Weights of a small self-supervised image encoder: 32-pixel images, arch vit.
Rows from block 4 of a small self-supervised image encoder, named by matrix and row number. Rows with one number belong to one neuron. Each number is 50 + 15 x the weight over its row's rms, rounded and kept within 0 to 99. All counts start at 0. After the name is the row's rms in percent of the matrix's.
After each neuron's rows are labels from the 100 images, of 14848, where the neuron reaches its highest value: "responds to" is what is common among them. Only what is clearly more common there than usual is listed. The data: rendered landscapes of hills, water and sky.
# fc1: MLP up (model.blocks.4.mlp.fc1.weight, 640x160), inputs 64-95
# fc2: MLP down (model.blocks.4.mlp.fc2.weight, 160x640, transposed), outputs 64-95

fc1.482 136:67 55 33 79 65 60 32 06 69 29 32 56 46 46 52 44 47 80 79 27 43 43 49 73 70 37 46 34 38 14 47 64
fc2.482 130:60 34 48 43 65 50 47 60 82 53 40 62 29 49 54 66 71 50 64 29 70 56 52 41 65 56 33 78 59 04 26 61
responds to: snowy peaks; sunset; sun or moon in view

fc1.188 088:53 41 46 43 51 35 59 30 82 35 59 73 42 46 72 42 33 62 45 65 74 44 64 40 51 42 35 62 61 52 70 79
fc2.188 099:51 45 48 55 22 29 76 68 46 44 70 45 33 57 31 48 25 39 62 44 46 48 68 84 40 59 42 25 42 42 55 36
responds to: clouds; noon

fc1.123 107:64 43 62 46 44 40 36 22 73 39 59 20 51 50 71 85 34 58 40 32 39 37 59 69 11 57 52 60 30 44 58 38
fc2.123 099:38 74 29 41 33 59 49 77 31 21 31 41 67 60 12 68 82 47 54 70 39 60 57 44 55 26 27 44 69 68 44 71
responds to: sun or moon in view

fc1.118 095:57 48 32 53 41 27 36 31 49 88 52 32 59 42 49 32 21 32 37 44 28 62 73 53 85 51 60 63 52 41 31 45
fc2.118 108:39 49 72 42 43 63 61 56 35 44 41 67 56 64 73 74 64 81 28 66 95 51 52 47 16 26 74 61 28 54 59 58
responds to: clouds; sunset

fc1.131 128:70 42 59 98 65 48 53 36 77 32 52 52 64 70 64 36 49 26 39 93 57 49 65 64 01 65 30 62 50 53 48 23
fc2.131 128:42 48 37 30 45 81 55 44 59 78 48 36 58 43 50 50 54 74 64 21 12 71 64 45 58 31 87 48 36 66 44 64
responds to: purple alien crags; noon

fc1.340 114:26 50 49 16 92 31 47 44 67 36 32 53 69 31 65 48 70 61 44 44 48 57 52 71 69 43 51 46 28 55 25 70
fc2.340 120:56 47 48 33 34 47 48 26 64 44 48 64 60 59 19 52 53 52 42 41 29 83 34 62 88 50 64 74 61 62 34 42
responds to: terraced slopes

fc1.568 087:38 45 10 58 40 56 54 14 35 63 47 70 56 48 38 40 57 58 34 28 42 67 71 74 44 27 43 44 50 35 61 40
fc2.568 083:63 41 31 41 44 48 64 56 71 43 38 54 56 47 73 99 61 63 72 66 57 55 39 62 48 54 36 40 59 47 50 56
responds to: clouds

fc1.474 088:45 85 33 54 62 72 45 54 47 68 79 37 41 65 68 60 45 55 30 68 37 84 42 58 41 72 69 75 69 66 34 14
fc2.474 082:55 00 54 65 47 24 46 41 60 20 47 45 44 53 25 43 55 33 52 59 78 34 41 40 47 35 27 32 48 31 52 75
responds to: noon; green hills

fc1.454 087:72 65 59 15 34 37 15 40 40 51 20 31 16 60 83 36 32 20 54 25 60 58 33 63 44 41 53 57 46 30 35 70
fc2.454 100:33 33 32 47 59 77 66 39 48 50 48 68 45 52 34 64 38 30 69 48 40 69 64 43 58 43 43 39 70 78 46 48
responds to: purple alien crags

fc1.364 094:42 29 49 66 70 77 52 47 35 41 51 35 48 38 61 47 31 19 51 67 40 60 57 64 51 58 60 43 61 43 50 76
fc2.364 088:34 56 62 31 56 35 49 56 86 36 67 48 26 45 49 57 65 83 63 22 62 72 31 58 39 43 61 58 41 49 52 47
responds to: snowy peaks

fc1.353 101:46 38 62 33 36 40 46 59 30 37 66 50 37 40 44 64 46 41 50 69 76 44 75 58 64 23 60 35 67 56 69 41
fc2.353 089:61 59 49 61 42 46 60 50 67 55 38 56 38 48 36 47 59 76 48 38 37 32 33 28 53 88 45 75 46 27 45 65
responds to: overcast; snowy peaks

fc1.562 091:67 52 36 73 38 38 59 68 69 34 60 54 27 42 57 42 61 40 39 78 57 84 64 47 34 62 45 63 56 48 27 51
fc2.562 113:57 23 29 43 54 66 76 57 39 40 40 51 34 61 41 55 30 78 20 57 48 18 60 50 54 55 25 23 50 58 45 36
responds to: clouds; noon

fc1.461 104:67 48 46 05 37 38 12 42 56 46 40 57 20 51 44 46 34 37 34 45 44 57 58 49 34 28 38 81 74 59 39 34
fc2.461 109:61 73 58 68 51 52 73 38 75 69 68 55 81 66 43 64 45 59 60 46 73 73 54 46 34 59 58 16 50 51 59 65
responds to: high relief; sun or moon in view

fc1.535 073:26 88 41 72 52 81 65 56 53 46 70 44 59 56 46 85 44 70 71 43 40 43 40 33 47 56 59 58 50 11 55 49
fc2.535 057:77 12 64 06 52 32 37 48 55 64 41 52 34 35 51 32 49 52 38 56 72 52 45 61 72 46 42 48 53 94 23 48
responds to: sunset; sun or moon in view

fc1.173 092:55 68 53 60 73 65 71 65 69 32 48 40 49 37 51 74 76 48 46 65 66 51 43 47 54 58 50 42 47 38 28 42
fc2.173 101:73 15 32 72 33 42 51 45 37 58 47 39 44 51 38 58 49 60 40 36 63 43 58 49 53 50 50 41 65 34 54 44
responds to: clouds; sunset

fc1.180 099:47 47 58 69 52 65 59 38 78 62 76 49 58 50 59 51 22 75 81 59 48 64 36 43 66 57 70 75 70 34 43 51
fc2.180 086:60 28 26 33 56 34 47 60 48 40 33 42 42 50 42 59 57 58 19 43 26 47 65 46 68 36 69 37 26 73 50 44
responds to: noon; red mesas; desert dunes

fc1.381 083:50 43 37 29 63 79 81 38 63 58 48 33 29 44 70 70 30 78 56 39 50 52 45 43 37 78 55 53 29 60 28 60
fc2.381 095:61 34 43 61 49 37 57 38 70 50 17 53 67 55 69 35 50 21 22 78 51 60 66 67 48 34 39 42 59 50 71 24
responds to: noon; water; terraced slopes

fc1.19 097:73 22 42 57 33 38 73 49 67 24 41 42 84 57 58 31 45 59 35 58 48 57 66 46 22 23 31 64 48 57 34 76
fc2.19 082:44 75 50 39 70 43 77 51 44 42 60 47 57 48 65 52 37 56 57 51 65 46 38 59 26 67 49 27 74 59 59 37
responds to: purple alien crags; sun or moon in view

fc1.453 085:56 93 72 60 46 40 50 49 47 53 49 62 66 38 36 55 50 15 98 58 31 79 57 44 47 40 40 54 68 41 45 53
fc2.453 067:40 27 53 58 62 58 50 39 56 46 55 60 38 60 66 37 74 69 04 53 73 24 41 45 74 53 56 54 34 65 57 42
responds to: sun or moon in view; snowy peaks

fc1.82 101:62 40 57 48 45 56 69 60 40 49 46 51 59 41 36 64 29 37 78 52 52 67 57 55 28 60 75 47 28 33 57 48
fc2.82 097:50 64 96 86 19 26 66 45 71 77 45 65 63 57 44 81 61 29 37 41 68 51 62 74 58 68 44 50 42 50 57 25
responds to: red mesas; noon

fc1.591 078:75 43 78 36 63 64 42 40 79 37 65 43 30 54 43 48 73 41 51 40 47 56 70 29 34 51 55 64 66 49 31 46
fc2.591 067:38 67 36 58 63 16 46 52 32 48 41 74 69 37 61 54 49 61 60 64 56 51 35 74 57 49 37 37 36 50 74 53
responds to: dark volcanic rock; noon; sun or moon in view

fc1.24 097:35 54 55 57 46 72 64 67 66 44 57 56 40 40 67 39 47 48 89 33 93 94 53 61 53 71 58 40 06 25 54 23
fc2.24 072:61 43 41 39 55 38 32 35 47 62 35 59 46 56 55 76 67 52 23 76 08 24 63 62 52 20 65 61 59 62 60 68
responds to: noon; snowy peaks; sun or moon in view

fc1.211 081:18 44 31 51 57 35 69 67 79 57 44 40 47 53 56 58 64 56 14 66 50 52 44 61 73 12 36 47 46 66 40 39
fc2.211 073:83 35 76 48 39 39 54 42 20 36 83 34 40 35 47 43 50 22 69 28 48 58 66 74 33 64 74 34 75 28 53 53
responds to: purple alien crags

fc1.544 082:60 18 65 46 49 53 72 44 61 34 69 27 34 46 57 30 57 59 53 83 44 82 46 55 39 36 35 47 65 49 38 52
fc2.544 068:47 70 49 58 38 36 45 64 61 58 66 76 88 45 44 55 41 45 51 36 54 30 59 55 79 38 57 60 30 49 51 63
responds to: sunset

fc1.540 116:72 39 32 52 51 46 07 38 46 63 38 59 53 79 11 83 52 51 61 66 40 69 64 47 50 49 63 34 41 32 56 57
fc2.540 136:49 62 58 57 44 81 91 39 42 64 68 20 62 42 67 36 48 39 54 33 66 28 29 57 36 60 61 59 65 49 56 43
responds to: red mesas; snowy peaks

fc1.541 072:75 50 39 30 51 13 59 66 45 27 61 60 58 45 34 22 41 57 30 46 29 71 37 54 62 63 25 64 42 52 76 64
fc2.541 068:46 34 58 44 50 75 49 45 59 59 45 22 31 70 46 57 56 41 53 63 59 41 73 63 40 45 57 32 42 38 32 30
responds to: water: dry; high relief; purple alien crags

fc1.605 077:16 37 51 16 57 74 65 26 72 64 63 52 48 49 40 56 35 64 65 44 21 51 75 69 58 48 51 32 36 59 58 66
fc2.605 070:50 48 65 66 46 66 79 53 46 38 62 71 45 53 48 41 35 60 48 54 76 43 49 77 45 42 54 73 56 41 56 43
responds to: night; sun or moon in view; purple alien crags

fc1.346 112:52 60 46 31 46 28 68 31 56 68 41 44 77 17 97 33 47 51 35 52 67 46 67 50 31 48 73 66 63 67 48 43
fc2.346 144:61 61 40 56 63 75 34 79 64 31 61 66 57 78 24 67 74 41 64 60 57 51 17 45 30 45 37 51 55 39 74 66
responds to: dark volcanic rock

fc1.367 109:56 28 70 24 51 66 11 34 80 52 52 58 52 55 59 32 47 72 46 23 59 52 41 63 18 44 58 64 57 33 26 53
fc2.367 107:51 37 39 69 50 40 76 48 61 45 65 65 57 57 41 46 58 34 50 50 32 66 63 79 71 33 45 62 38 72 70 57
responds to: dark volcanic rock; noon

fc1.44 118:43 39 54 46 49 56 35 35 63 53 75 33 24 49 55 43 49 49 76 46 63 39 51 57 20 33 54 53 70 25 17 43
fc2.44 125:43 51 46 73 31 27 64 36 26 53 40 45 70 62 47 78 45 25 62 47 39 61 45 30 51 52 45 55 35 65 42 42
responds to: purple alien crags

fc1.366 094:39 80 70 47 38 23 57 34 37 36 61 48 43 45 46 76 41 71 51 49 77 56 29 32 62 56 64 60 53 42 40 64
fc2.366 094:40 44 28 34 34 47 52 54 47 42 54 52 32 23 42 50 51 64 81 64 33 00 28 59 74 56 52 49 30 47 42 40
responds to: water: water; sunset; green hills; sun or moon in view

fc1.338 111:47 41 48 41 77 48 79 20 45 51 42 36 46 32 71 44 45 31 72 33 63 16 83 64 37 44 55 56 54 53 25 44
fc2.338 110:42 63 54 80 28 54 53 44 29 73 66 28 63 28 35 50 57 47 55 66 59 51 00 26 72 56 50 57 53 61 58 59
responds to: desert dunes

fc1.610 076:52 57 77 42 61 51 28 74 58 74 59 57 32 54 83 53 43 69 42 47 50 99 58 30 19 52 49 34 31 36 48 47
fc2.610 074:55 51 29 54 35 47 67 43 58 46 65 54 67 39 13 57 58 41 60 61 62 22 30 75 78 69 66 48 71 76 56 82
responds to: noon; terraced slopes

fc1.282 085:56 51 14 53 30 34 41 53 86 18 37 58 88 50 69 69 58 65 56 80 49 40 49 26 58 42 45 66 37 44 69 58
fc2.282 064:35 49 68 32 60 67 52 61 16 84 61 39 13 42 33 45 49 43 50 33 43 73 51 56 28 38 40 45 53 71 23 48
responds to: sunset

fc1.263 099:54 65 63 42 37 53 61 49 73 30 54 35 37 46 75 51 27 78 38 41 32 60 45 60 59 50 41 41 21 60 68 53
fc2.263 112:28 31 66 42 62 65 60 43 50 54 52 88 67 50 44 32 58 51 48 57 63 33 65 23 44 37 43 61 56 56 47 61
responds to: water; noon

fc1.619 113:36 30 43 59 49 55 73 71 23 56 62 39 68 69 52 40 46 34 70 43 36 99 53 32 45 68 58 67 42 42 70 83
fc2.619 096:69 73 24 44 41 52 58 42 65 43 42 49 50 65 22 50 49 60 39 32 56 56 26 47 89 33 25 38 51 59 40 40
responds to: water; noon; red mesas

fc1.57 114:22 27 43 55 51 31 62 40 52 21 65 42 38 33 39 38 61 31 47 60 50 41 46 57 39 50 39 54 45 55 56 64
fc2.57 106:41 83 57 58 51 49 40 25 50 60 37 38 61 51 42 60 76 72 44 44 68 51 60 50 41 34 48 52 50 46 10 45
responds to: water

fc1.116 110:32 59 44 57 45 30 43 43 57 54 58 48 31 58 71 47 53 61 56 42 48 56 72 40 48 54 64 61 75 45 78 17
fc2.116 115:82 48 56 61 66 59 53 61 51 59 51 46 41 64 50 22 41 51 44 63 43 27 32 59 76 56 28 40 50 43 23 54
responds to: water: dry; noon; snowy peaks

fc1.204 097:55 57 47 36 59 52 83 56 58 64 57 28 38 66 71 59 56 60 51 27 56 70 43 64 66 21 46 55 23 73 48 55
fc2.204 093:58 29 72 39 57 47 47 45 45 31 38 41 50 64 25 38 48 41 37 42 15 32 42 45 48 44 58 41 44 68 60 35
responds to: water; noon; terraced slopes

fc1.285 106:47 51 52 64 47 64 57 36 61 25 39 33 26 34 72 68 48 49 51 35 50 81 58 40 29 56 31 77 67 44 79 56
fc2.285 114:53 48 53 45 51 54 70 64 58 40 61 27 56 31 33 22 36 56 40 67 53 62 38 64 46 70 63 24 47 70 41 40
responds to: clouds; night

fc1.345 102:60 65 64 38 45 16 63 60 59 34 70 26 35 41 44 43 24 56 17 39 37 43 89 53 42 43 52 52 39 59 52 52
fc2.345 100:44 38 50 46 67 67 69 58 34 31 52 31 28 53 41 56 46 24 71 64 47 15 61 78 57 60 44 56 55 37 42 68
responds to: sunset

fc1.445 076:43 31 41 27 62 48 40 37 08 39 45 47 53 37 52 36 55 50 56 44 35 68 29 63 58 55 54 43 48 51 33 54
fc2.445 091:59 71 45 77 13 28 66 40 59 40 62 49 70 50 42 52 50 42 45 69 55 51 44 51 53 60 27 47 51 46 61 48
responds to: night; dark volcanic rock

fc1.607 091:45 47 50 42 58 37 41 36 49 17 39 36 78 38 27 71 77 36 58 48 40 41 57 52 37 39 38 56 73 20 12 63
fc2.607 082:65 56 54 44 63 72 41 48 55 82 32 44 50 46 57 60 52 69 58 50 63 37 61 75 57 56 59 53 64 70 99 56
responds to: snowy peaks; sun or moon in view

fc1.201 083:20 33 25 61 56 46 70 44 85 29 44 27 56 46 54 55 42 40 58 61 55 73 60 54 56 28 75 56 30 37 60 48
fc2.201 086:62 57 70 35 64 39 23 37 36 66 56 53 61 36 62 45 71 53 63 20 49 38 41 63 37 27 70 40 52 43 41 49
responds to: clouds; noon

fc1.621 127:48 61 63 37 55 35 29 18 56 39 38 59 60 53 53 58 28 73 49 27 57 60 49 56 42 35 57 66 35 49 53 42
fc2.621 148:48 74 68 57 56 34 70 34 72 31 67 59 50 48 38 34 38 55 74 71 59 51 61 74 30 43 32 51 50 53 67 43
responds to: dark volcanic rock

fc1.618 120:59 58 36 32 58 30 51 35 46 34 29 48 33 45 62 55 50 29 28 49 79 52 52 62 49 54 75 84 52 46 34 36
fc2.618 147:47 59 55 65 52 51 29 56 62 37 54 69 44 64 19 60 54 49 74 55 44 37 20 59 49 41 19 43 28 44 50 71
responds to: dark volcanic rock

fc1.41 084:47 66 38 47 60 63 70 34 70 43 51 65 55 55 69 67 52 58 24 43 60 41 57 01 42 61 72 47 53 32 55 42
fc2.41 071:58 44 80 49 53 27 50 64 25 36 66 43 64 52 38 41 42 45 68 37 32 58 39 88 55 49 41 58 50 64 24 56
responds to: water; noon; red mesas

fc1.250 103:43 48 34 39 45 36 64 35 52 41 29 57 76 48 61 39 57 49 42 30 39 30 48 70 67 53 52 56 30 27 30 58
fc2.250 115:45 63 70 72 33 46 29 57 46 58 44 92 45 30 49 43 57 47 68 77 42 79 42 33 61 44 62 51 58 43 39 51
responds to: dark volcanic rock; night

fc1.620 077:53 46 63 62 41 53 72 58 56 43 69 59 64 48 68 48 51 14 48 50 36 56 54 35 56 56 38 58 61 67 69 48
fc2.620 071:45 73 55 56 67 35 47 48 61 55 23 57 31 38 57 56 69 65 72 55 53 60 53 77 58 61 85 56 34 53 21 47
responds to: sunset; snowy peaks

fc1.354 086:60 56 52 36 24 62 53 41 68 53 35 59 70 52 35 68 66 69 36 70 54 45 43 66 41 36 71 40 50 64 21 70
fc2.354 086:43 38 32 67 37 54 43 63 47 51 52 63 56 81 77 69 48 61 57 41 56 79 71 62 66 58 38 37 50 40 65 60
responds to: purple alien crags; sun or moon in view

fc1.626 124:30 55 37 53 22 26 49 63 58 64 50 55 37 59 34 56 44 64 27 46 41 50 44 52 64 18 39 52 61 48 47 56
fc2.626 149:74 40 32 58 54 70 39 51 39 45 40 48 71 48 58 46 37 54 56 49 60 67 52 49 44 35 52 40 43 54 65 52
responds to: purple alien crags; noon

fc1.138 086:52 75 58 38 40 71 25 42 63 38 32 49 58 60 69 66 25 59 30 27 56 75 56 42 73 67 49 50 37 65 38 25
fc2.138 080:45 48 46 16 58 53 76 49 33 41 50 41 57 57 65 31 39 28 51 62 52 58 30 65 30 45 46 66 37 35 49 88
responds to: red mesas; noon; desert dunes

fc1.216 079:58 42 52 35 48 51 42 59 52 42 81 64 49 52 24 41 56 56 55 30 75 27 46 40 27 45 60 52 42 16 37 53
fc2.216 064:34 60 51 41 38 37 43 35 41 61 21 32 50 44 59 84 41 45 48 82 45 56 39 47 60 55 32 50 53 91 49 69
responds to: overcast; purple alien crags

fc1.533 097:60 53 47 47 49 58 60 55 60 44 33 53 64 52 48 36 44 56 16 53 66 59 51 56 40 88 33 74 31 51 32 46
fc2.533 094:44 75 60 52 39 46 26 82 65 60 68 66 61 45 54 32 47 31 50 76 40 71 50 39 45 24 82 44 53 64 52 51
responds to: clouds; sunset